From a checkpoint of a small image classifier: widths [96, 192, 384, 768], 56.7 epochs.
Rows from block 5, named by matrix and row number. Each number is 128 + 32 x the weight over its row's rms, rounded and kept within 0 to 255. All counts start at 0. Numbers have three digits each. After the name is the row's rms in percent of the matrix's.
# conv: pointwise conv (model.blocks.5.conv.weight, 384x384x1x1), inputs 110-164
conv.77 102:150174080071159123135137117095140121160157138155130150146152118076105104112116130066093114174135157075104109052171166184126129138165125117103160155198103131095102174
conv.78 102:164119102125105162095076139146102157173083115147142083138080152078118147164068152165095175133119138154127145151095172149159157151043101130122139134115160192159158160
conv.79 107:112108154129141081124128105120113111137144115092077199125146102134077126083155058135136189150102038141119134131117125098122130138104144195124105145140110170082114113
conv.80 093:086200131141102079185110177157119099071054144143101116071156103125147114148164147138111118124140066120109205170113166095091050121119080154133162185075192132167130121
conv.81 104:189145173089080112189092125113082084126115118142144189168140173108139109141192082146090130135126100131134133067083101115084081124182176109111154161136174097109096164
conv.82 105:052122174197094114099149158205090114136165142121124145137114122129087135198117100118065188103100109103097127121140139115165137035104095131178130138149133169130095139
conv.83 101:131103153132151105107130107149146133114080142125080107152136115116143169146142057180134128150086133088136105124122125083180181088124145108097101105108090173126129099
conv.84 096:164124133122166089143127086113162160125167169126117219131120188080115082085078133089162201132060105203125114124183122157086080071123114141096105076193169111088156100
conv.85 102:127095124136109144101194098162168142181069154145098139122115110094101105123128116106225157166088142147114117107127097122132121106112160100126183113173092138142108147
conv.86 099:144125150131132191088063149102104127110106144118075119148146117116092131150104107078203103159132117160089111091154158123099143131073128116089101083115146123174091140
conv.87 099:082137158144141163121159146125173146072148119116137163132122149164114085162173123173117102126099150121178096174128160132134135120070156139113153099136140112134119140
conv.88 104:112071147131112128115103114127072163180104149187103095172123130115087087134128157088061113105164123180149145205161125169139197188139090182159078106155150123079107102
conv.89 101:130087160151129125183149123136056140134140143156197141084171141139147145145103158117096126085115100117114149120118062122130115126141144175184148121102152135159146102
conv.90 096:154143155110171154148154106136143113163092124087103073074121136158114125096173115130129088162128131121129076116157092145101104114089164118121175113124149146056146041
conv.91 103:150152140158088171133103100049142063161134124145123062136140108141065135125065193180120149114148146131103107109130083173151172116087114142147103156126099145127165151
conv.92 106:110137102169168120167100172121126112091163157189148124097134156153148078145176065159132130120170115133152203146109130147068101082088124097104114139139139108094077089
conv.93 105:116101107176100132118159125109127119117129116147142131132127125103182145109151111141129166124125111119174131122151132063133125158094176062114178179058135094157127108
conv.94 096:154109096180136123089167108122145057099166108128161117127094125152145068151117095093195151100103137082159094162186167131158118127170099143143132108127142158134076135
conv.95 092:079089102117155123165116134125123067159154112101087148131137090112148114129158160132146125076082090149158097129118164181170126151126150124161121137128155126106174109
conv.96 101:098139135145176180152122133185153198116112115178107126125159134085092155079123087142117184101123164139082109085132115093142085055125137077126123123151120106151115134
conv.97 103:117161136152126096095077103111154190178120123082174134137138179090141104166123105138096126112090098149225130109089090167137202150105126078092113180127047158164152082
conv.98 101:084126140158160128124055080025092152109096132079100133108151079110110165094143100156095173144166126053122152089151124139172137120179076161118124097185134161092102088
conv.99 101:138128122162135149190091120160173108079127201177161150130141147109083136152152067160101136153079176117164127120143094104222106084144133180128172109104123114181150120
conv.100 099:148118167131078120094119101108195191131155096098108134082133145082110152126117111069108196115106135159104110121109173139076090179105110138138165176160150090126118081
conv.101 096:148107167082146114146156150120145099114149145119149109067104140141132134124131151084166154144102094104113129157109105092084104153155129111170124119157184111118095155
conv.102 098:134065087182220142152173123152155098116205101104094152133086095138114121155111166147129113154122097163127174100137134097151118081160108137126102121135112149116119145
conv.103 104:181148113103095088094123144111114111122131170111159086090112101111125085135143096084117126128129183108121094226131152084101113127100133124146108139074092164112117133
conv.104 098:166126081089092154057130141215157132129081132094068107169075176119136124143138109104168093099115082101125145164115106121112108113094142124085104103119071137107153123
conv.105 104:137141098106111078132121109097119070190155095148130130113073086119169116156162165145118149156148089156144144178115179192129156102111074176115124108100083141159159104
conv.106 097:188074141130125145173127096084161109137112129125112093088140108137120117215107122135109146116090140155112189155142140142187063125085150114129176106141141091094135196
conv.107 100:100165112136107177103118141095145118177123148199103120223154117111112093112091130119133135133130143118134132093111115139139110061108153045143167138129123096158115168
conv.108 101:129147124141089077143138149087110161160150112143129255124147103148128110126135157162188080107102106113118115125066101106155112125103180070133109140118102107087130094
conv.109 099:157134096112157145071148162092126212104162136146134117066138092059105165159094129122105086165139167133123135145053167109156159171157174132144155128134146105129138179
conv.110 095:122131094052116103124122143126116153087149136110134123162073082126131087156176144103108093094115123148139140119102134140103133103113120158125136123127090100150112114
conv.111 096:120144087070178121047173089163136137110168147174177179185104115124094083139109117148148130106093109133121093155095151166143116116131141185124056130127176151135144105
conv.112 101:127128136114145155122095118143100146160145129073098128136049111174056123139185138102141161145138138128112145122124129070149212145137111121131116111098147101076094094
conv.113 101:093158107124159150136150106135148107123129062148094170085131167154121179121186144151103148191174129100100140094110146167129157149087163102146062147109083112160144062
conv.114 099:140100138145191114116173103142127123162139143167121182103152148130119183121173124165137132045119173186148091103150131128161164138113115134132148137135115170095168092
conv.115 098:143174159111104141097146142186167164093120097164142165087122185140158163088160120086151181106137083071114075157143100115122091152129105115091133116080136128164183088
conv.116 098:119188093108118092137184100156069170113102191103093116133108086149072129143235106141060150120131144138118128068167093096174108232120117143140135117173159101114118119
conv.117 102:067101209117112170133211120143152043038104142129119133152148091134161120117119133114098084176098216114126164160103106177055155166111061111143091152128160169152156143
conv.118 098:140112128106130155114102135124081113104098153134168108144188144094099165121114107227113147153172060107146102183169108132163147143069120159109129122163079131170152076
conv.119 096:123176138046150115153064095118116127159100146213103176115146159099180181119136099144114119085062177038095147143093146109152074105092098142084165143096132125119140087
conv.120 104:111089151091120150099128125099156101142123044175154108131134130115127146169095115132122152118089108133104131078127070129151126126203127116166182144084161123122130109
conv.121 100:158095093162134076083101102114059173103105147105215094133128091098153169113126110086145112170159132168127117077109102197078118076118087120133159085088086153109158132
conv.122 106:146168079112199156170115128129093103145050124146206135092154084142148078201132126109117175106138059188131140072093132112109066089105149137157123126197130146136156153
conv.123 103:118078146116162144095243180118149124126093133151117125092062124136149140110159198121142117120101145108136153212098167136069142155165091107200101097131122025118123138
conv.124 097:179151107107113138125193125131174117162148159136114103091133124187184096097068127155164118119148174143028118082135138139128124126188104156104161107170119132183159155
conv.125 099:145119084060101162106107057112166094183131089141115139083100079096100109111130153125122111187155149128074123107106119165115143119126157098134150043180117119096111151